{
  "encoder_arch": "resnet",
  "dataset": "analogue clock faces",
  "crop_scale_min": 1,
  "questions_per_image": 4,
  "fusion_encoder_width": 128,
  "fusion_encoder_layers": 7,
  "fusion_encoder_inner_norm": false,
  "optimizer": "adam_atan2",
  "beta1": 0.9,
  "batch_size": 128,
  "final_lr_fraction": 0
}
Rows from block 5 of the image encoder of a small model that answers yes/no questions on an image's attributes, named by matrix and row number. Rows with one number belong to one channel. Each number is 128 + 24 x the weight over its row's rms, rounded and kept within 0 to 255. All counts start at 0. Numbers have three digits each.
After each channel's rows are labels from the 100 images, of 14976, where the channel reaches its highest value: "top examples" is what is common among them. Only what is clearly more common there than usual is listed. The data: analogue clock faces.
# convs0: first 3x3 conv, stride 2 (encoder.blocks.5.convs.0.weight, 256x128x3x3, each kernel summed), inputs 0-127
# convs1: second 3x3 conv (encoder.blocks.5.convs.1.weight, 256x256x3x3, transposed, each kernel summed), outputs 0-85

convs0.109:128150165127166112105108123082166159138124136115126088136118125104104116134100100089153117131080123091155127130077114162102123134092111120151151144079114107149117112137119158115088141149144158097106076137110104152110133130097109095121109129130099116118137132096112174108115119104103125106053128141125095127101118114142113128100124111136107121138119110144095131169134106070077121148102
convs1.109:138131145117175120132093172103154151126109105107097105146107120139105147122120134128147114108181166098121105124139119145151136144137137113136159105148148149152084169141154079152133136170132156123148152119131128131145141084103143147153145143157112085115145194
top examples: hour 3; dots

convs0.24:111092107151086109150117144114174111107131136073101092129173100112135134159109136096137152157127106091095099115133166141099080173127160173130156137144138133113144126125153149141150148148154121104146120095128133114137172150111162124079080139138138102157131163114128130129134126115120121122133115089136094103161138133089132090128131090154159100138134122151109143104079141079122155135113
convs1.24:120072105130117131175103145112135153119148095159102120084110113114132149120165132126113138156174102139112111098116138118085142100124151089124136116106041133117094120124130112116157158128153105101110126120138118171075137103110080126143136145123110051086114181
top examples: minute hand past 11; minutes: 55 to 59

convs0.210:131122133118107119102114129125109130103119118117144151105113165099117105150151137149065100142120111135135117090136109111108131123100075127117115155086088148172097098139058143131091117154137072121139155160126166142138120154165137129191136100112169126104140113124117107111126090136108119145106142101120126108139114096147160121116125100106126119145140089066161102083156128146142114143132
convs1.210:130131100143131114131184142183144141143148100131158122091147125184174152134144142112115116125114140104123106089116065070149151083128137132126125148119128071112172129112107159134135114135139079082114120140110129136096105182169105148121168132101124113165142158
top examples: minute hand past 9; minutes: 45 to 49

convs0.76:126134158151156089133170107156091109107118089126200115122120109102115133109150121173124112162127151137131128103126131116106110099131114139110141136106102145114099099067148137114105122096106129131100079160109097120125145087128135130126137066124129142123159128103105139119116112121124113111120151132133157116104105103144105100107115123086113095084085117047115095129163140113115144154129
convs1.76:124156093120140126113128129126110137116154100153093140122150102138165119097098136109115093114154130154142098146158109133162125141117120077078107133128136099127147140147103116162091110135127144116133124106117127131119136129111160140126148153184087120115144135
top examples: minute hand past 9; minutes: 45 to 49; hour 7

convs0.45:094132084150097112118121113130120116055132179125145117136156136097128132139133130102120166150145126109113117108137157117127119148136133142133145118164124099115101145104127128116125130150144121081120131081124131073120171143127149169103076047102125105175149124104135097137132127114129138117137106124142137114146114089087109088092118082125149110105157181146131114098115141107102139134159
convs1.45:133081106124153154137120117127131144109132113125129136115113122128145139154162144144127163116154131146089114099161119120097139115131137067093096132131072171129127123121149106101138143120129106115129098135155111148099116104114108130134130143098146068087149157
top examples: minute hand past 11; minutes: 55 to 59

convs0.110:150140128115163148095153105129110093133120145154131207115105160136098150130112121123117101101111112155137181132108117116104186108126091120158088127096156118120127117150100104144108114159088109129104130127144118157136089139137121106152167142161159083110111125152100090117129135138150152153123130158144137160101104113174116122131151125127085139124131089157195129120098124113132108094127
convs1.110:140140140122145138128222114136136133133105164157101119118171103132145164138091086095137082120131126087134126140118084138177147142133134100148124107115139090122189143110103198085158113119118129129133083110134168100089141204123170164145142120134118156127128109
top examples: dark face; minute hand past 1; minutes: 5 to 9; minute hand past 11

convs0.160:167103107135122111133112135120086114100135116119103141135121107161153123159070082142076123139161127114096087128142073123135088140161114153115127100139110125124095132129118127152121125153103162143076152096143072137128160144143119105159114113100088118090121101130111098123133164121163088084148076142098128121122103101120150087153110119137112113115143145143151122133119135090128160120096
convs1.160:134111118140145145149167110153192155134119130153150122127101101127150100140117158168146148134148138072133142141133133082119103077127066098116133055137123127105148112080124152128202097136151098132123159130154185120115122170140114138145138114137119117142114126
top examples: minute hand past 11; minutes: 55 to 59; minute hand past 10; minutes: 50 to 54

convs0.147:073159132129155091134078138133158153127149105145142148149117124128136091110072127106160109163144129098135143105097118149105133120082102140160173146090117094118089101119168152121099118126125158123125095134090070110121121138142122092110149114116117126154131157120108162138117088132127109115123128168138106097085100117151157164116113136110092130144113074106156123150132112091116150141108
convs1.147:122115152106195133121148189081173150129125130139094126134155120123131129149105091133133128113122128143121081118151125111142174151135130099156155112148130157106138164164111137132123156134124164155111134165135138103141122142120147177156160155183148123108118164
top examples: hour 3; hour 4

convs0.85:100128149144121126128070106131145136106109113113133147146112097083111069108080115112126110137116130115152119118106134119112130108096116086146125140119125096126102113146164137092088104135127155118082068115077067144117115103105108102133128080102098129162125127137133122128123127105112110057120098152125110120102110109149122140074127143109096096142123122101159128144137110093113159134155
convs1.85:141081129115151100102166145111160113126108133138095099121117155119140138102148110133164097123118135160142069119096111165125125161126154147096142139140156132140175159155157149125121103164126134096148104154156140114119103154104162132143163158140108088108135147
top examples: dark face

convs0.157:140150139157135135107059096121125105105111131128131103084116100110066080116147114131102134105129099061131156142135153121080156114107135125117155125124149123116124134139091155130121101123111117087104115133136151126133127143136126085140082164158124111124123093109114099146136136111089139123123125107136069162097073109147116120118097118152121110119127073102122101109118113094125132181119
convs1.157:131131135128165141104070185115140156107156090146123130150162120138157103137096150107125121135141150095119114106155106140154165131139170144156155098116140145122103120154133090151142138104172153147153129131169089115103098081148137169137168135127107155135148112
top examples: minute hand past 4; minute hand past 8; minutes: 20 to 24; minutes: 40 to 44

convs0.81:142150122095145077109149114139127095103126151099101113084056100121098131149132110114125083129118111158126144096062144085091149111111086111116136129091128094113114104136114118109120091125165129110125114123103121103102114138128151119143127121131154100137159120103131161100160102085159120155110129131149123137091080118182160162104119139125082123142121097118106097116099125125130119112112
convs1.81:163134169108144119104119134086099134152144087138136130106149099086108125138073098119151083092140123108129106146173125159144137135129165093088125080125166130151128126162098114087115163104145121094145103127146098099138129112088160152088149163141093120083131150
top examples: minute hand past 12; minutes: 0 to 4; hour 8; minute hand past 1

convs0.139:110122151130123091109112130126121099089072107121176074102160123108114129112142111141140144147071102110108134125158134089129109108136130097073136116071119111141102126136107103096106079132102151131106099142089090080097148102120117115119130082137122160122180134136121093121114124113131141126107153155136124104150089132119106095097121112121109121136141132090098087124124135123084149151124
convs1.139:143113166152111134122095145136113075142158073159121116113114107128150102134084106124139109129179137161110102119141149144135100153152146127119127144168139146151077117156130102168139130133174157158101103129127092161098115096131155133128158160131116134106128129
top examples: minute hand past 9; minutes: 45 to 49; hour 7; hour 3

convs0.133:171132133129133103109083137083105171125113158136127155144097130100164134141097118138127125158180135096136159159132103135116134154130129133140124145137080135115123128114134118149113106129146159072122172123127108140117167153113128143126133063101178094133155144132110087137071138133115129129164115133113128090095111096129153096132107080138108079103130124156159140121133095106100169139142
convs1.133:134066151101150148175199124172135149128109143153116127111116123128157120138118150149125105122159143122099138085106116083109104066109131119123128130131096138128174124122129187119166118096120085099131093125141159131107115186101101137141149152101166099111115123
top examples: minute hand past 11; minutes: 55 to 59

convs0.116:131101152082122106113103097099044152150146131137179128152136127162127135148165111174118103114125110141134121091159095095145091086121126129076121140111103143105114118132121096114135102151088123091143138138096141126122106145136083149134114164104120166114170115123101137133102085112135105100123134106145140104168120092112107126127115080133095133113129110086136132124160134104114106153144
convs1.116:121139108135115141130131151164137148125138089146148146118137113135152094173092083140118068151116126094097135112143114113122128096110140151129128147097131103114138086122111146162172097133140088119115145126144115121094090126152138108135154140107113175194095107
top examples: hour 11; minute hand past 9; minutes: 45 to 49

convs0.43:144096140095110103098144074174110096106115123121150165134169156143116146141144165125137129148087099151092086103121130119118125146108093113129081086103096136146115135135121116151104084162108149132100177117124148146112119163172138145146132095096187105174148081138116091128139117105133133144102133157115130112162126133140126135148119103123095129114123128107180142134130105122120101108165
convs1.43:129148143138118156114225143134181110144170149175166162119143163135168147159079139153096121098116098119125119096129089133125136115124139097125131142122107094098223141164070204125143095125157103095144134163119183130103099203143122132098160111140117128124128131
top examples: minute hand past 9; minutes: 45 to 49; minute hand past 8; minutes: 40 to 44

convs0.71:098119120085127107108111132064120131105090131091115133078122121095124114137121120125133117118123089113113094094129097119116081123102109118111149154108047146103106109143133101132117140113149116068141091137111116110131141113122157114117076122104122137134142134124134150109079082116109107124115146087101090065115116105099113126130107064124121109139117090135121114130122144121111145110109
convs1.71:117146087151130121123117182140097147176160066141144109127107088151159142066097106146127142148139149096133135121126153129123181107110108115107144102106132122094115134126099134145175147137158080109113124132111122148101107122134148137108078121115140119137110138
top examples: hour 11; minute hand past 9; minutes: 45 to 49

convs0.220:104120094091140113101160152136105076171101133121092130088099118154131131122143111114090090117096080137123118126140067138108141105168143138113068097084092079149121115085128106139114109117068093129112168139105112136153105127119086130084153124153140103108132109127095107140111128133149114153103120123107153136122145122120133118134134117110126134133109135108163146090122120152131120077132
convs1.220:149141109129126125114173157131154140174147124143137091137130110115129132127137162137142094130138135127160153115105122169184160150130139122146124117118124089083169100115117151095152151134121134132140125124141181101139103156102140145122154158108077137167119121
top examples: hour 11; minute hand past 12; minutes: 0 to 4; minute hand past 2

convs0.198:165109124115115114147180130127104161175176142108118130160088107116119173133163136132103089135103113129151108107136105143086109113106079149099079176103098124110149107105120117128096112121104089130173126121102135149129117109120100097148130157094158124089141110120112168066127085128124115149101099101148134098130129129141124136125138112142088102106121108141133118075145136123113102112117
convs1.198:107155103112106116124201129133106097155099109176153086114135131108133126108114119113157111144103149145123117128105099140126133123128105093133137166134126094105177151136117174101137115112126104110135103108161177103117102186081127115101115152091095136150128152
top examples: hour 11; minute hand past 1; minutes: 5 to 9

convs0.54:145076118140094119093176144140115082167128155097138113101122119128119141111174145148094107135071110112090107111151109140105143108113125155087084111089112141111117113098098114122099146126101093123142150147122158132151150126110115137110158105127136087118140099101121111117122069134115127143094136113128123128142151115132100056107124130129156112109095112081149153084136125166111119096139
convs1.54:132161133107117125121188096127089117136169096146130112121152094100135122086128123107150126155142172133166135138126127163160123127121163118156103165125119101099173112161109153112124134102160146116117072124134166113127121163112175130116117164098116154138126145
top examples: minute hand past 4; minutes: 20 to 24; four ticks; dark face

convs0.200:114139082149148112150097111115118119098111167144135147206097150126097130140100118122095130101171140132131127145140148092115149129131131124133129116154171095114113121119113125115126069190136117122086157087105088114150128163163116102110109061157159123130139109146113074123122135127169152135154104142127138134083098105134127109142118114145103122123149098157154117117148133087140140125115
convs1.200:139118133126141164138184098129139128130109148163130115081131151111181118133101119144144110109150177124111126118148070111146108162146113086096094129167152106145200123112141164110162132136171142135133090129166146120081136183113131127108157143136146134094126136
top examples: minute hand past 11; minutes: 55 to 59; hour 9; minute hand past 10

convs0.230:113132115096094118125132110132106141174144125113118120122125146174147153146140129110095146128086102160154106094117105109117094100080105137113164150124104109140120130148096100112158104153108097135194143110153179136135131155168100120126109194118157097136113131144107161128140062116109130136087138106145132128169110109134120171110142111155122137162138103121150127070139147124127127152139
convs1.230:121131063133097141132143143154115113134109108136117096116108112125157145124136068130124077123114144113095143100119111124144157113120149114117144155115089134078129090113122147133165158130090099099117111111144142134088097111142110126124129127090101079157133152
top examples: hour 11

convs0.226:108115136139136168179193157138154109178128144139099141152117131131108176133127113097099143132123134139152124145117069151124139144159122177126117126105138125157141135084109143135142170134103125175119094135092121147139139096104074130109168117154123133043118165155126142111119143130144149134152120141125143138158147141088136146152157145125134114117138149154149168137122175130142119103117
convs1.226:131143139125124146141123152130162117114134154167078103113168084150117134125120122102125120148121141127186107133105170118151141120152092076157137119139084124106112113123124102109103124140108132143130131134145176119149190128076121138189174137163120104131120142
top examples: minute hand past 12; minutes: 0 to 4; minute hand past 5; minutes: 25 to 29

convs0.218:102108108143118094120078101102121125132137146109149179157114114119067097091124117098145089095138168121120124133123136110136153120120123090152068111125136102079124106138132100110119092134133143109119104113086092108091076115101132092081136106142161111132168131128118098135132106113120135153162118126138118132088127120143122118110106128104065107127128094126165137125111105138103090094152
convs1.218:162105172124149110105195084096119152128108143121132127120140146103144134102157108146173078116119176137110123114102080157151118182148118138130112111143176100170194127147144189100129120142122129119159090139178140124123125178115156126081151162141111145098126185
top examples: dark face

convs0.146:129149109133154082084100122130094106113127165109152119127083133125153129144123124131125119181174148107124145141108166121134115137157147114131137150103127082135113080104148076131130090127134142095121107099069077117108141165108136097109139089138165076162164133067131137131103145133131109145137143157130115135088136098147112100121124084145109131114144128131121102128099082124138117148113
convs1.146:170035111122145165163151129115126144098131149137112098087104131118157123096142132135166131128175148162134117104093107126137119091125113104123126121114082133136153120146166137083132117144127105127128083122163138132131131125098154139165134196116116136101127153
top examples: hour 3; hour 2

convs0.73:145106170113118075108109102092143086103110138075142097115155106101155135161120101132123140168129145087093122134140110107098112132162116155113139107135103112140101109111130128121128093149141165118108129124118095103104182115125096161118119110115116130128153128113091105121121131093114118093137131151100055142136091109096111083119096152147114110103161150124140115154140150112081083146138
convs1.73:112134128137108129096132146090108101136185070139140161091136117090151092152084138156121111100200134106134126130159142123170118105142153071095123141133083130086111153173098104150148129110147130133151117144137139123140106124146132116141144136129116124120148131
top examples: minute hand past 9; minutes: 45 to 49; hour 6